Weights of a small sound classifier: arch wavenet, norm batchnorm.
Rows from block 8, named by matrix and row number. Rows with one number belong to one channel. Each number is 128 + 24 x the weight over its row's rms, rounded and kept within 0 to 255. All counts start at 0. After the name is the row's rms in percent of the matrix's.
# filt: filter width-3 conv, dilation 8 (model.blocks.8.filt.weight, 384x384x3), inputs 0-63, a 3 kernel for each
# gate: gate width-3 conv, dilation 8 (model.blocks.8.gate.weight, 384x384x3), inputs 0-63, a 3 kernel for each
# out: residual pointwise conv (model.blocks.8.out.weight, 384x384x1, transposed), outputs 0-191
filt.53 087 [125 136 159 120 136 142 148 129 111 118 123 141 134 137 135 132 131  71 147 149 100 165 154 139 120 140 168 126 160 126 138 168 126 106 128 149 126 130 104 110 149 139 128 119  87 180 147  82 119 150 136  84 112 149 151 143 124  87 183 148 169 137 114 110 142 150 134 133 120 119 128 121 115  98 191 124 151 141 157  88 154 110 142 120 139 164 138  68 167  88  93  98 117 142 133 113 130 159  93 104 120 145 145 145 166 137 150 138 102 125 155 129 168 103 134 149 163 142 136 124 123 153 123 122 161 153  98 167 110  99 131 137 129 160 102 107 127 135 133 156 105 116 186 170 160 150 108 176 152 105 118 131 129 138 137 127 119  90 132 146 130 108 137 120  72 112 111 155 147 124 102  69 104 125 130 162 114 128 102  99  96 150 118  79 110 149 138 113 123  94 115 122]
gate.53 093 [112 120 112 102 120  90 157 122 177 134 119  94 129 130 113 153 106 144 129  94 154 149 158 156 148 124  87 126 116 104 148 108 114 128 127 100 116 108 118 154 150  98 103 127 146 153 140 185 143 152  97 112 151  86 126  82 148 143 156 105 112 147 168 116 127  90 138 119 144 120 171 134 165 126 111 149 154 120 186 148 124 156  73  97 146  91 135 155 143 122 105 124  52 141 139 163 153 150 141 167 139 100 155 125 120 127 114  95 142 143 118 144 122 128 126  91 118 117 103 175 124 106 124 156 123 125 156 162 134 122  98 146 140 128 131 125 114  90 130  95  90 136 134 134 141  63 146 145  96 168 143 148 154 152 135 116  86 138 133 160 137 133 146 118 136 138 116 116 122 128 187 122 140 134 125 149 130 133 106 168 155 121  54 138 143 126 104 110  97  74  71 153]
out.53 090 [116 132 107 133 139 102 121 134 134  92 151 169 162 166 116 142 131 114 138 133  83 151 135 115 127 101 114 160 186 105 135 119 154 140 143 138 142 149 109 142 150 147 152 147 114 135 162 137 140 129 121 112 158 153 168 133 120 123  74 128 170 104 135 135 156 124 134 148 131 129 174 115 145 128 120 158 118 121  93 142 150 149 172 110 103 116 125 126 141  66 158 128  79 139 101 135 121 143 142 165 115 125 134 106 115 178 105 129 150 133 161 157 119 152 148 120 129 124 188 124 111 130 154 171 140  94 157 123 118 137  94 131 128  98 154 141  91  79 157 126 173 128 134 163 108 104 108 112 189 101  94 125 128 133 112 107 132 120 112 130 126 154 116 119 146 157 122 101 147 107 128 137 130 141  89 135 108 165 137  95 101 140 155 118  88 119 177 134 149 164 147 111]
filt.54 094 [119 137 137 164 122 158 184 120 134 116 123 147 137 132 146 156 114  89 112 128 124 132 116 146  81 135 134 154 124 136  97 134 110  85 124 107 109 146 125 129 131 148 143 131  99 125 151  61  99 136 158 158 110 120 125 135  84 111 140 155 177 111 106 128 120 164 122 134 106 175 109 147 124 136 143  95 147 168 162  81 136 111 169  95  86 157 142 112 113  90 104 109 173 186 126 120 122 142 157 125 116 114 145 136 132 130 144 136 111 104 100 139 134 127  75 144 115 150 142  99  75 136 138 122 126 131  99 144 140 115 157 115 135 116 126  76 143 141 147 148 141 109 154 151 157 126 122 151 127  91 118 131 151 138 107 137 164  97 133 120 123 109 136 130 143 115 131 131 166 141  93  97 115 149 162 128 137 138 123 109  99 156 189  81 123 117 133 127 142 134 108  96]
gate.54 093 [136 126 105 135 151 127 151 109 113 129 123 157 156 161 136 142 152 138 164 153 125 135 132 131 108  91  88 154 154 114 108 133 106  96  91  81 130 127 124 157 142 138 130 134 141 122  90 155 127 133 174 183 153 158 136 136 128 116 132 120 148 136 127 143 152 140  90 113 123 122 130 124 141  93 155  92 124 164  97  96 143 124  99  87  76  91  82 152 162  97 138 118 159 144 141 169 146 125 145  95 102 123 118 122 147 157 137 121 147 150 116 135 149 161  81  99  78 105 145 109  67 134 152 156 154 119 108 126 112  97 115  84 165 168 157  73  96 121 141 142 108 102 111 128 146 121 123 145 147 121  83  90 135 105 117 124 191 155 131 141 106 129 149 121  95 140 123 141 133 146 134 165 117 105 171 156 144 162 146 115  99 111 128 123 139  89 164 152 141 106 140  93]
out.54 100 [ 97 104 113 120 130 136 115 126 123 118 156 117 135 157 135 100 101  99 130 101  81 147 122 146 109 110 144 174 177 132 112 175 138 148 120 114 144 125  95 153 115 141 132 117 102 107 151 130 161 124  81 120 124 133 105 113 139  91  99 171 136  90 134 135 126 122 126 135 118 131 171  76 131 111 128 131 110 105  80 131 135 138 173 124 138  90 102 104 152  84 149 174  86  98 103 113 106 137  94 189 126 110 121 125 109 144 134  97 112 144 188 150 108 179 118 141  89 126  99 146 102  68 135 151 127 120 112  98  80 165 112 102 115 101 131 121  77 111 129 121 116 133 118 158 147 104 127 132  89 131  97 117 178 135  73 117 139  99 132 108 126 143 112 144 126 118  88 152 111 127 114 145 156 113 135 109 163 127 131 103 128 149  99  87  92 103 117 117 124 146 156 119]
filt.55 096 [135 120  95 125 137 127 138 125 129 118 137 164 152 117 103 137 125 102 149 100 113 159  96 101 162 132 120 141 111 128 134  93 117 108 156 181 125 131 181 132 113 147 113 130 130 148 117  98 103 132 156 110 135 143 137 131  95 139 123 152 136  81  60 124 109 145 107 136 129 134  95 116 105 187 165 135 147 164 127 125 104 157 138 150 100 173 152 148  99 160  78 131 171 148 124  90 149 109 113 122 141 120 130 136 117 142  93 135 122 162 114 160  97 114 130 148 152 129 127  96 132 135 131 173 118  95 141 107 117 137 143 120 138 114 113  86 137 191 146  95 126 159 140  79 133 113 153 143 114  66 160 115 163 128 100 119 119 109 156 141  89 147 129  98 145 133 184 169 117 125 109 138  97 148 158  93 107 122 100 152 104 122 204 131 152 145 123 112 132 115 121 101]
gate.55 098 [108 144 123 135 115 154  79 141 111 125 136 138 112 142 146 123 160 132 120 159  99 120 165 146 118 123 156  88 161 124 146 154 170 156  92 125 160 127 106 133 128 121 148 156 110 128 145 140 155 132 124 127 134  81 113 125 129 158 140 115 109 189 109 106 104 130 122  99 154 111 163 120 160 130 138 155 108 167 110 152  88 107 189 192 140  99 141 121 157 156 175 101  86 131 155 126 137 137 161 105 105 143 114 149 138 107 141 117 131 147 134 109 168 153 131 113 113 121 129 149 139 108  86  96 137 160 134 167 183 134  96 151 114 131  90 154 103 124  92 127 123  96 108 147 162 137  94 110 147 136 175 121 161  98 113 127 120 129  59 104 161 133 137 134  97 152 129 119 125 159 113 143 158 123 127 165 127 123 141  97 203 102  86 152 129 165 123  91  99 116 100 124]
out.55 098 [125 104  77 137  97 116 120  94 130 103 137  95 112 108 112 112 117 120 113  95 137 102 124 129  71 148 142 132 114 166 121 146 139 142 124  89 115 101 108 145  86 120 138 148 105 112  84 115 147 108 129  84  76  99  95 126 132  92 125 126  96 136  95  83  90 129 135 175 118 120 117 120 139  81 134 113 108 116  92 116 105 167 113 118 126 125 116 120 164 135 130 162  95 108 142 113 145 150 120 143 134  99 106 133 109 167 128 100 134 138 196 136 106 184  80 140 113 124 130 126 106  64 125 141 136  68 108 120 106 129  89  61 165 134 149 130 152 125 160 108 101 120 135 101 141 128 128 133  96 123  82  89 165 133 125  68 158  95 109 120 106 101 125 122 113 119 106 174  99 139 111 102 143 107  95 116 133 117 119 118 105 122  97 105 123 126 120  84 138 140 136 113]
filt.56 101 [117 121 136 156 106 111 130 123  62 105 130 138 120  97 122 165 120  70 128 121 108 117 154 112 126 135 159 158 114 116 133 126 135 161 125 160 158  94 126 115 139 154 110 110  84 135 140 101  97 143 175 132 121 106 142  90 100 153 146 153 130 156  82 121 107 136 137  91 111 115 141 135 147 135 108 135 133 186  90 167 115 169  83 102 129  66 145 105  96 134 145 123 156 114 146 108 108 108 131 112 121 119 110 172 177 121 107 103 130 129 129 100  89 115 132 107 145 145 104 107 107 124 180 102  91 120 116  97 149 153  96 143  97  99 114 134  87 142 160 109 115 111 145 163 186 115  80 139 116  64 143 193 183 148 118 104 135 140 122 135 154 109 109 116  86 127 115 155 140 144 107 140 115 133 131 141 112 136 110  76 154  98 161 146 128 127 124 117 127 156  60  75]
gate.56 097 [163 130 173 151 104 141  79 114 101 133 171 154 100 122 136 111 118 115 111 143 138 132 120 136 108 111 159  93 166 131 136 182 134 137 109 121 155 156 126 157 148 130 132  97 120 136 152 147 153 169 124 129 147 133 101 130 132 118 164 133 124 130 147 132 141 133 112  94 118 155 104 130 129 141  88 159 135 139 144 171 117  80 133 116 162  95 137 139 134 190 157 116  62 106 134 127 143 151 145 131 125 112 130 153 170 109 161 135 141 116 163 101 143 126 138 127 145 106  91 142 155 128 126  95 151 173 106 134 132 111  79 151 126 147 138 159 128 110 125 158 149  97 111 141 104  79 103 103 122 114 111 110 117  65  86 111 128 177 119 146 143 131 136 116  86 180 150 158 119 129 118 113 102 131 121 148 139 113 133 105 109 124  89  96  39 122 146 132 134 102  65  96]
out.56 084 [119 137 144 135 101 117 116  54 127 160 124 126 107 138 135  43 138 148 118 163 164 119 115 124 198 162 174 145 144 158 162 127 121 148 124 128 147 116 143 124  87 104 121  81  94 107 159 155  96 120 113 103 108 114 129 113 146 136 131  94 121 124  77 108 117 195 105 158 106 120 132 132 126 128 133 112 115 153 129 105 140 119 159 120  99 130 108 110 146 172 106 124 115 116 127  77 119 153 131  97  88 145 148 155 102 133 138 105 145 119 141 119 121 114 103 161 109 149 103 149 122 169 118 129 122 174 110 129 130 172 118 136 171 113 188 126 103 111 104 140 110 115  90 126 135 116 149 117 106 103 117  60 111 112  72 141 180 101  60 103 100 100 133 124  96 130 121 127 139 165  98 133 106 123 110 142 125 162 115 142 135 133  99 129 129 132 104 101 127 118  94 126]
filt.57 091 [124 138 123 100 117  76 147 113 140 105 132  93  99 123  91 114 145 156 108 114 142 119 153 177 121  96 119 139 132 122 100 107 119 130 113 107 110 105 105 143 142 107 121 134 136  87 122 124 125 148 132 173 146  99 119 110 138 163 116 113 140 160 164 129 109  76 122 136 150 146 140 136 153  95  97 141 107 104 169 142 152  39  70  90 104  98  98  88 159 117 166 144 116 144 145 143 102 126 138 119 153 123 154 141 140 101  90  81 133 106  93  94 149 148 107  75 106  92 115 139  85 147 145  98 127 120 118 124 144 112  87  94 129 156 135  92 126 111 104 135 122 128 157 168 173 126 144 131 119 141 119  89 154 157 122 149 163 129 103 135 155 164 123 132 119 130 120 101 146 158 166 112 121 127 157 166 167 122 124 121 143  94  93 122  95 115 114 142 105  81 123 138]
gate.57 096 [ 98 155 117  86  94  83 149 109  98 132  93  92 148 131 108 126 122 146 131 119 145 141 120 161 145 117 103 128 116 104 151 114 135 111 124 138 148 112 120 126 130 122 108 146 137 199  99 184 132 124 138  90 139 101 138 128 141 159 128 118 114 141 133 111 102  93 154 152 168  74 147  92 135 132 139 148 123 116 105 133 122 161 111 170 148 123 125 130 156 136 120 134 102 159 140 129 147 133 131 136 127 121 134 121 124 146  95  94  45 127 130 167 120 127 105 106 123 142 148 153 130 101 130 159 137 132 174 153 115 166 154 138 135 131 133 119 120 129 130 116 132 142 150 151 132  84  86 136 142 153 202 122 100 128 136 131 119 124 128 125 128 146 125 123 115 120 106 151 136 150 167 106 135 104 163 142 111 139 124 123 151 115 133  87 121  84 122 111  80 125 129 143]
out.57 094 [131 104 142  95  93 115 112 139 148 128 119 115  92 113 142  70 125 178 130 176 137  98 141 170 155 126 155 119 123 109 183  98  99 110 110 132 138  88 182 123 139  93 102 118 114 147 136 151 196 119  88 123 163 163 153 103 130 140 129 101 130 136 145 161 137  77 115 112 119 139 108 161 148  94 104 120 103 144 140 135 133 140 113 121 114 108 161 125  88 165  64 154 122 153 133 120 119 127 138 131 139 128 142 136 143  64 107 117 107 171 130  93  86 121 157 201 149 118 135 106 129 158 151 120 154 145 127 164 172 167 142 141 100 161 127 115 136 157 103 138  99 106 122 116 118  96 163 153 129 141 105 139 156 149 140 169 150 117 135 126 137 138 136 125 155 115 132 125  75 135 130 108  97 146 146 141 119 115 114 159 127 141 106 114 142 125 114 130 140 131  76 131]
filt.58 098 [121 114 140 116 139 140 131 126 140 152 157 131 117 109 147 133 114 104 149 134  84 101 139 124 116 151 143 128 126 151 143 159 139 116 142 118 168 150 104 160 111 144 137 120  90 138 141  96 170 122 175 126 110 110  98 160  99 159 132 130 124  99  94 137 126 187 100 128 130 130 108 140 163 117 158 156 156 139 172 123 145 116 150 144 137 158 107 109 126 135 121 120 168 146 117  98 134 101 148 136 130 193 154 145 142 163 147 100 145 155 114 149 100 135 147 158 112 102 127  99 159 149 102 132 133 120 139 122 121  75 130 109 171 107 111 160 122 154 136 121 113 114 115 144 105  71  95 106 137  74 127 162 144 125  83 144 113 129  92 145 119 134 180 102 130 139 157 163  95 124  87 120  99 160 145  81 138 117 152 100 130 117 138 115 133 172 145 124 118  62 102 115]
gate.58 103 [134  91 116  55  61 101  98 142 101 111  89 114  89 101 129 124 157 126 146 137 120 117 120 153 127 131 125 145 104  76 145 105 131 148 151 155 152 143 147 128 111 126 120 157 128  52 137 133 124 108 125 105 142  82 151 136 115 147 117 122 100 137  89 110  74  99 115 121 129 101  90 113 160 167 130 138 112 139 165 139  94 157 150 117 129 104 147 140 149 123 156 121 125 125 165 114 102 132 159 102 109 119 115  98  84 119 102 111 103 127 138 148 128 114 126 111 119  96 142 150 129  93 170 168 115 127 131 104 157 118 123 148 162 119 112 127  93 139 133  89 126 153  85 114 150 127  81 125 145 106 127 132 141 122 115  90 137 168 148 163 139 101 115 141 112 132 103 165 132 175 121 135 133 124 127 147  92 137 166 126 135 123 126 113 135 136 110 100 107 146 140 156]
out.58 079 [178 136 135 109 107 168 159 112 112 131 141 111 135 113 126 136 123 156 168 148 143 147 150 138 126  98 125 123 134 155  77 143 120 123 122 142 125 129 115 125 131 135 137 113 155 125 144 129 155 162  88 183 132 143 146  75 148 119 143 162  97 112 134 160 182 168 126 158 132 125 137 131 154 143 132 104 133 120 129 156 214 133 123 104 142  75 116 149 138  89 146 118 146 134 133 103 157 131 128 159 150 139 111 141 139 202 162 148 173 154 129 116 152 139 119  98 165 143 103 137 138 101 138 141  95 133 159 113 145 132 120 129 109 138 151 124  95 118 171 133 130 144  99 102 138 145 103 147 105 116 124 141 138 134 146 110 117 118 161 163 178 117  94 141 152 128 128 194 131 127 145 131 159 101 152 130 137 148 113 154 159 130 140 124 137 129 163 131 116 134 168 102]
filt.59 091 [147 140  91 136 148 104 155 127 122 143 137 117 157 143 120 139 123 132 143 113 106 189 154 125 122 162  93 186 161 124 165 140 148  81  99 130  94 111 118 156 148  92 131  92 126 121 108 187 129 137 157 171 138 118 142 118 133 157 122 121 161 138 119 143 140 103 109  94 154 189 162 110 105 132 169 156 130 171 150 137 109 139 139 171 119  83 169 179 159  99 133 112 104 140 137 151 144 141 104 136 149 148 144 161 177 178 127 104 155 152 127 200 151 136  96 125 118 102 106 131 114 118  94 170 138 125 189 141 117  80 103  92 150 133 135 114  99 164 151 142 115 153 142 153 122 136  91 150 101 138 128 132 142 183 112 139 131 126  94 164 145 154 135 109 102 109 146 126 128 110 151 145 135 106 167 147 128 150 119 135 128  97 175 104 123 142 125 146  83  94 118  84]
gate.59 099 [110 114 101 135 179 149 114 139 133 146 131 165 105 140 119 143  88 114 121 126  92 131 117  83  90 149 124 116 139 149 138 132 143  95 129 112 152 123 113 101 141 166 168  82  86 143 161 107 146 114 156 116  82 128 127 138 111 107 136 139 128  85  87 109 164 148 136 142 144 135 142 146  80 116 117 135 134 177 130 134 111  99 146  94 151 139 111 133 168 111 106 132 168 149  97 130 118 132 129 111 150 159 109 149 164 128 129 110 113 123 101 126 118 118 137 144 112 157 103 100 122 109 107 102 145 119 145 125 141 108 142  89 126 106 122 158 108 153 102 185 148 104 143 134 147  96 170 139 120  86 136 162 148 120 117 131 150 110 122 110 107 119 142 103 109 109 141 127 156  69  93  86 123  98 108  88 119 145 111 105 109 127 122  84 117 117  84 145 145 107  94  91]
out.59 097 [ 90 113 109 160 133 135 188 117 131  96 152 108 131  99 142 156 134 127 139 130 102 101 123  81 162 149 148 180 156  72 107 153 126 107 136 128  86 129 113 140 147 167 135 147 140 111 106 142 123 161 134 165 132  82 108 171 123 112 141 137 182 128 118 119 158 144 135 122 141  95 121 127 137 129 106 121 151  75 104 107 137  93 138 158 118  93 108 127 135 116 165 127  79 133 159 178  83 101 145  97 152 116 128 100 126 102 119 105 160 103  94 133 129 119 139 135  97 111  94 107 106  57  94 126 153 127 133  93  88  95  94  85 114  92 117 127 154 132 129 118 123 135 141 154 144 136 108 125 101 149 153 139  98 127 121 130  95 123 171 145 142 140 129 128  85 111 117 118 126 112 136 167 148 118 139 121 135 104 147  83 167 133 142 120 141 110 124 110  99 128 188 119]
filt.60 113 [ 97  97 116 192 134 119 157 145 116 133  79 133 111 108 107 135 173 114  99 145 138 169 135 130 119 138 145 167 116  83 117 133 117 127 137 163 136 133 155 120 110 135 144 137 126 161 118 136 121  94 114 160 112 144 120  97 101 129 125 132 147 146 116 145 116 110 154 112 118 146 104 103 114 145 174 138 104 115 125 132 151 135 162 129  78 107 111 174  94  90 122 122 153 118 142 111  99 148 112 153 103 106 112  95 109 121  82 113 145 155 155 112 129  96  88 109 141 107 160 123  68  86 142 105 111 100 116 146  74 115 153 147  89  92 114 132 106 116 167 120 116 115 117  79  80 131 107 132 134 111 150 180 131 148 134  87 130 147 182 166 124 131 121 165 134 119  76 154 153 160 132 136 153 158 116 160  99 158 120 132 114 118 134 135 153 136 104  67 156 148 192 150]
gate.60 113 [111 106 134  88 133  81 131 145 168 138 114 104  86 103 132 135 126 102 119 104 131 128 111 136 143 114 141 106  86 134 150 101 133 181 160  91 165 129  62 130 129 159 103 150 125 157 138 113 136 129 125  96 160 143 116 102  95 137 124 144  96 129 151 106 109 138 135 124 123  62 116 168 142 137 141 141 136 136  91 137 186 175  64 107 130  99 110 134  78 139  99 161 159 139 128 151 162 117 168 130 129 128 132 102 135 117 111 133 178 128  56 123  91 151 154  90 109 133 108 102 132 143  93 132  79 139 136  97 159 147 114  94 104  97 124 121 146 113 120  73 130 117  79 158 133 112 163 106 126 122 183 119 163  86 105 155 124 175 124 143 129 130 118 151 130 154 124  81 126 140 126 112 122 155 125 103 152 128 151 118 137 134 129 115 154 130 106 134 121 109 147 119]
out.60 108 [126 134 126  93 157 157 107 120 126 167 119 150 112 153 136 148 121 140 128 123 115 147 113 158 144  84 107 178  91 136 112 160 139 146 140 146 147 116 111 130 103 142 160 126 120  70 152 106 158 137 123 138 148 138 121  93 171 148 157 110 158 118 109 161 138 104 115 110 159 173 163  99 141  83 143 109 125 111 122 107 159 120 102 175 166 140 109 157 138 123 118 132  77 118 151 125 129 125 113 141  98 160 163 142 141 136 149 126 102 126 180 127 163 177 135 106 111 158  94 130 150 138 102 114 131 152 146 120 109 112 112 144 108 120 120 123 132 168 114  97  97 142  73 155 151  72 117 133 102 137 109  85 164  94 145 107 124 109 123  81 119 119  75 119 118 118  98 140 116 142 131 125 140 146 160 141 152 149 111 153 193 134  71 147  95 142 150  90 122 115  98 104]
filt.61 103 [168 117 137 112 134  72  97 140 150 140 129 122 117 130 106  99 104  98 132 126 101 148 127 168 123 131 135 102 110 106 164 142 112 135 126 134 123 125  99 140 127 124 140 122 131 117 125 181 166 120 131 108 116 137  99 151 139 180 167 116 124  82 140 127 125  96 106 131 162 161  88 134 106  96 119 151 136 122 133 102 111  88  78 150 171 146 142  85 157 173 156 100 105 129 145 118 127 135 125 105  95 151 138 123 140 133 122 107 122 106 109 127 138 120 130 118 128 117 150 123 141 114 119 120 160 134 174 157 116 109 160 120 119 149 111 166 106 124 102 136 128 116 145 133 140  86  61 101 124 135 172 149 143 131 119 129 155 141 145 126  83 159 158 124 125 145 120 141 112 133 147 127  64 159 133 142 107  95 140 140 159  85 136 125 110 115  89 124 106  89 139 120]
gate.61 104 [ 89 122 139  66 107  84 172 136  91 101 116 113  83 125 112 156 119 106 129 133 149 154 155 121  82 134 130 130 143 100 121 132  97 146 124 144 162 139 134  75 152 142 172 109 108 157 126 111 139 127 160 102  92  73 135 133 119 150 106 113 122 113  90  81 131 129 156 143 131  89 112  98 134 126 134 141 111 139 112 154 143 172 133 103 134 121 167 134 152 143 148 116 134 161 121 110 109 146 150  73 136  94  75 121 106  89 115 109 123 139 116 123 120 137 123 127 128 150 108 112 109 115 143  98 148 130 142 112 140 140 125 132 122 129 147 130 111 148  87 147 110 131 150 136 202  75 112 146 118  94 159 128 103 140 112 132 160 120 131 148 149 121 162 127 161  97 113 137 203 107 105 134 171 162 156 118 143 167 134  96 184  69 144 109 112 122  55 124 120 128 147 105]
out.61 095 [120 121 155 113 107 113 113 123 134 129 110 166 116  83 147 116 136 150 121 158 121  77 140 133 175 107 154 200 115  82  94 139  89 107 143 127 105  87 158 138 127 101 112 107 116 127 151 135 168 136 104 171 149 119 114 122 133 133 114 137 169 157  87 137 134 129 101  84 113  94 104 133 140 138 126 119 160 132  95 130 152 110 111 193 123 129 125 159  79 147 100 107 132 108 140 152  90  88 155  84 134 103 130 119 134  90 142 104 145 141  97  93 100 103 118 158 119  86  66 116  90 120 159 131 117 179 127 104 124 148 104 166 137 148 111 101 129 140 141 133  98 125 108 122 135 125 126 150 101 132 130 161 149 130 132 122  92 119 109 145 129  91 106 128 122 134 122 163 115 132 157 122 106 130 138 139 160 125 126 138 129 113 136 136 121 106 113 170  97 120 153 118]
filt.62 103 [164 120 112 130  88 115 112 128 125 134 114 171 125 132 158 125 109 128 143 144 146 118 132 114 163 144 150 122 118 136 157 162 165 170 103  94 154 129 142 121 121 166 127 134 112 114 108 170 128 125 150 120 115 134 143 134  97 138 144 141 124 115 131 124 131 140 131 101  40 130 109 123 112 156 127 133 145 154  88 153 141 140 122 129 154 156 111 135  89 103 155 137  89  64 147 162 120 158 151 150  94 116  94 136 161 157 148 189 149 111 139 123 172 171 177 121 132 130 114  98 141 126 143 114 157 164 130 160 151 149 133  98 116 150 121 181  99  87 157 106 116 104 145  98 145 122  94 119 143 120 112 144 155 119 148  82 102 151 155 180 130 129 159 138 103 137 117 161 105 117 127 146 135  99 124 144 129 135 134 133 151 183 119 161 143 101 125  99 154 168 135 123]
gate.62 102 [124 122 134 148 141 119 134 124 118 106 103 101  99  88  49 138  93 123 122 108  93 125 124 139 130 123 103 131  89  98 124 118 109 158 176 164 139  98  88 128 108 104 140 129 145 124 104 134 123 113 140 132 154 163 124 110 119 147 152 151 121 102 146 127 110  75 135 149 193 118 141 153 111 134 117 107 120 128 129 121 148 129 110  98 124 123 123 171 151 156 118 161 155 146 131 158 112  85  95 114  87  93 126 103 127 100  80  53 172 125 108 100  80  72 132 138 107 146 137 153  86 106 129 119  84  63 121 121 124 147 169 142 127  93 116 117  98 136 138 121 101 112  82 151  94 105 149 137 124 122 135 139 140 101 128 145 151 168 152 115 102 118 138 103 118 120 119 107 149 152 188  96 109  99 149  95 139 124 141 129  97 148 129 101 133 103 121 101  62 142 148 105]
out.62 100 [129 100 147 136 142 146 139 112 157 140 149 140 158 144 120 119 120 133 139 149 133 117  59 138 145 141 164 158 155 131 122 107 133 130 111 153 111 148 116  78 135 134 124 149 133 126 144 149  99 125 147 122 143 113 133 137  85 139 124 159 134 109 129 125 130 177 124 127 118 139 120 104  68 145 111 114 165 135 143 156 164  60 160 154 135 118 167 107 117 152 138 161 164 163 119 113  44 131 138 133  66 133 138 106 144 123 124 130 105 139 107 128 121  99 128 191 109 108 125 138 109 113  87 130 147 139 134 141 110 137 129 140 149 132 143 136 130 162  43 155 125 107 121 131 112 128 174 141 128 122 133 123 122 135 117 111 123 118 132 158 126 102  82 141  97 119 145 137 126 173 115 161 133 159 119 131 122  71 158 141 121 146 139 133 141 135  41 175 150 110 107 103]
filt.63 104 [101 123 165 126 141 140 133 134 101 153 139 113 114 143 112 128 142 126 147 141 126  99 109 172 125 126  78 143 120 136 137 143 136 132 127 107 158 132 111 144 124 119 119 152 104 116 158 150 124 113 160 147 129  42 132 122 132 150 142 123 118 132 124 124 129 157 112 124 191 100 120 156 152 120 145 112 120 163 116 105 128 147 139  69 124 104 155  97 116  92 181 122 135 115 139 117 113 123 124 105 130 145 119 146 142 151 140  80 133 147  52 117 135  98 141 127 106 114 139 137 142 148 114 126 135 109 104 149 157 109 127 129 126 138 112 129 133 153 144 141 162  83 110 196 146 140 141 116 139 121 107 119 152  98 120 186 159 130  77 141 133 147 149 134 123 145 152  99 123 128 117 131  97 113 118 117 159 161 137  92 175 141 104 111 148  94 154 125 112 122 126 156]
gate.63 101 [124 133 153 155 117 108 144 144 127 127 106 112 145 109 105 129 110 119 110 137 170 113 152 196 143 156 112 125 139 132 129 160 159 110 144 100  89  96 102 116 117 130 120 110 143 132 142 114 111  95 158 118  98 118 148 146 146 102 128 153 129 103 177 122 131 116 144 174 166 129 139 183 125 152 105 130 155 161 133 119 138 130 141  79 123 126 126 126 146 110  89 123 124 145 104 138 129 133 143 155 109 108 153 132 144 127 116 125 130 134 124 127  99 132 122 142 118 148 112 132  93  66 126 143 121 143 135 139 168 139 144 111 107  81 130 100 131 140 132 137 166 162 167 174 121 160 141 151 136 132 148 194 174 127 167 158 119 125 151 100 148 168 100 108 129 103  99  85 134 131 158 100 150 147 126 127 186 107 125 128  62 116  80 135 149  92 114  97  96 145 144 130]
out.63 100 [123 108 105 119 121 127 128 151 122  93 114 136 123 121 131 131 115 122  91 164  97 141 157 128 134 118 136 105 112 132 132 123 115 134 148  88 177 111 123 114 132 121 138 145 118 151 100 152 113 115 143 198 131 180 113 124 119 157 141  96 114 171 103 161 140 155 141 175 143 122 169 164 132 118 117 116  80 141 123  56 136 126 152 166 123 115 130 144 124 154 138 120 118  98 167 137 170 148  99 137 150 141 125 119 131 125 129 113 100 169  95 138 135 105 136 123 133 130 120  67 121 116 155 100 117  93 114 139 120 125 148  82 154 138 134  88 128 146 137 102 116 113 125 124 117 156 119 138  93 123 122 193 137 128 139 166 122 110 138 109 139 123 151  90 165 158 114 104 116 125 127 121 139  85 157 108 195 165  79 125 114 133 118 105 180 146 111  99  98 113 126 155]
filt.64 105 [139 123  94 131 115 137 108 145 120 164 128 172 121 146 124 106 141 100  80 143  68 167 137 124 135 133 103 150 104 108 122 136 129 170 111 132 129 130 131 134 123 113 115 156  99 155 144 152 142 110 159 124  88 134 122 110 102 128 123 132 109 151 110 160 114 131 135  99 146 137 123 117 140  95 162 146 113 169 138 154 127 153  86 134 138 109 131 147 146  78 165 101 152  96 170 135 101 141 111 175 103 173 139 138 154 149 136 107 136  98  99 128 145 104 132 133 120  74 137 110 120 170 137 101 140  96 115 152 121  88 123 105 113 147  91 182 105 171 137 101 118 143 133 151  89 117  59 113 143 109 127 145 170 178 123 127 135 127 126 186 121 114 119 134 110 125 123 137  93 133 124 146 116  67 106 143  90 100 144 134 162 108 157 107 108  97 127 119 111 106 124 108]
gate.64 101 [161 161 169  99 117 145 135 111 111 135 105 139 137  79 130 121  97 106 128  67 141 111 169 182 144 108 132 123 111 156 128 104 154 101 161 128 116 123 120 130  73 137 145 156 138 140 141 107 136 120 153 116 114 135 124 135 140 139 118 162 146 139 128 148 109 152 101 161 130 172 153 172  79 115 107 127 130 128 138 124 153 113  83 103 126 125  99 173 125 176  83 150 175 151  85  82 145  72 129 146 126 145 148  88 109 134 106 157 122  99 126 140  70 158 143 133 111 144 129  82 160  85 157 165  58 142 158  88 154 127 144  88 158  57 127 113 179 175 131  70 148 150 140 141  96 107  96 123 116 118 130 161 116  94 144 144 121 136 152 112 139 157 130  97 142 140 114 126 116 165 113 136 125 165 145  71 125 119 128 132  80 121 127 136 134 122 132  97 134 110 145 144]
out.64 097 [ 79 151 140 125 128 125  90 138 167 118 181 126 125 117 120 133 126 132 133 142  67 124 103 123  98 131 180 104 107 138 195 168 142 171 107 132 128 188  83 129 168 153 181 113 116 127 120 103  99 141 175 139  98 154 137 141  87 146 145 130 134 147 103 144 102 112 106 192 135 157 145  75 101  74 128 146 122 105  97 103  93 125 117 103 119 129  86 102 113 146 145 130 117 113 115  86 171 162 123 109  87 136 142  96 111  76 133 143  87 122 105 157 135 161 111 118  94 183 110 127  98  90 125 133 114 122 133 114  81 145 128 107 172 145 107 123 115 146 112  68 137 121 133 130 112 104  95 135 120 125 137 118 118 115 132 166 117 118 133 128 136 130 128 102 162 110 114 123 161 161 120 177 181 117 116 137 140 115 130 113 130 161 128 147 120 118 157 148 137 131 118 137]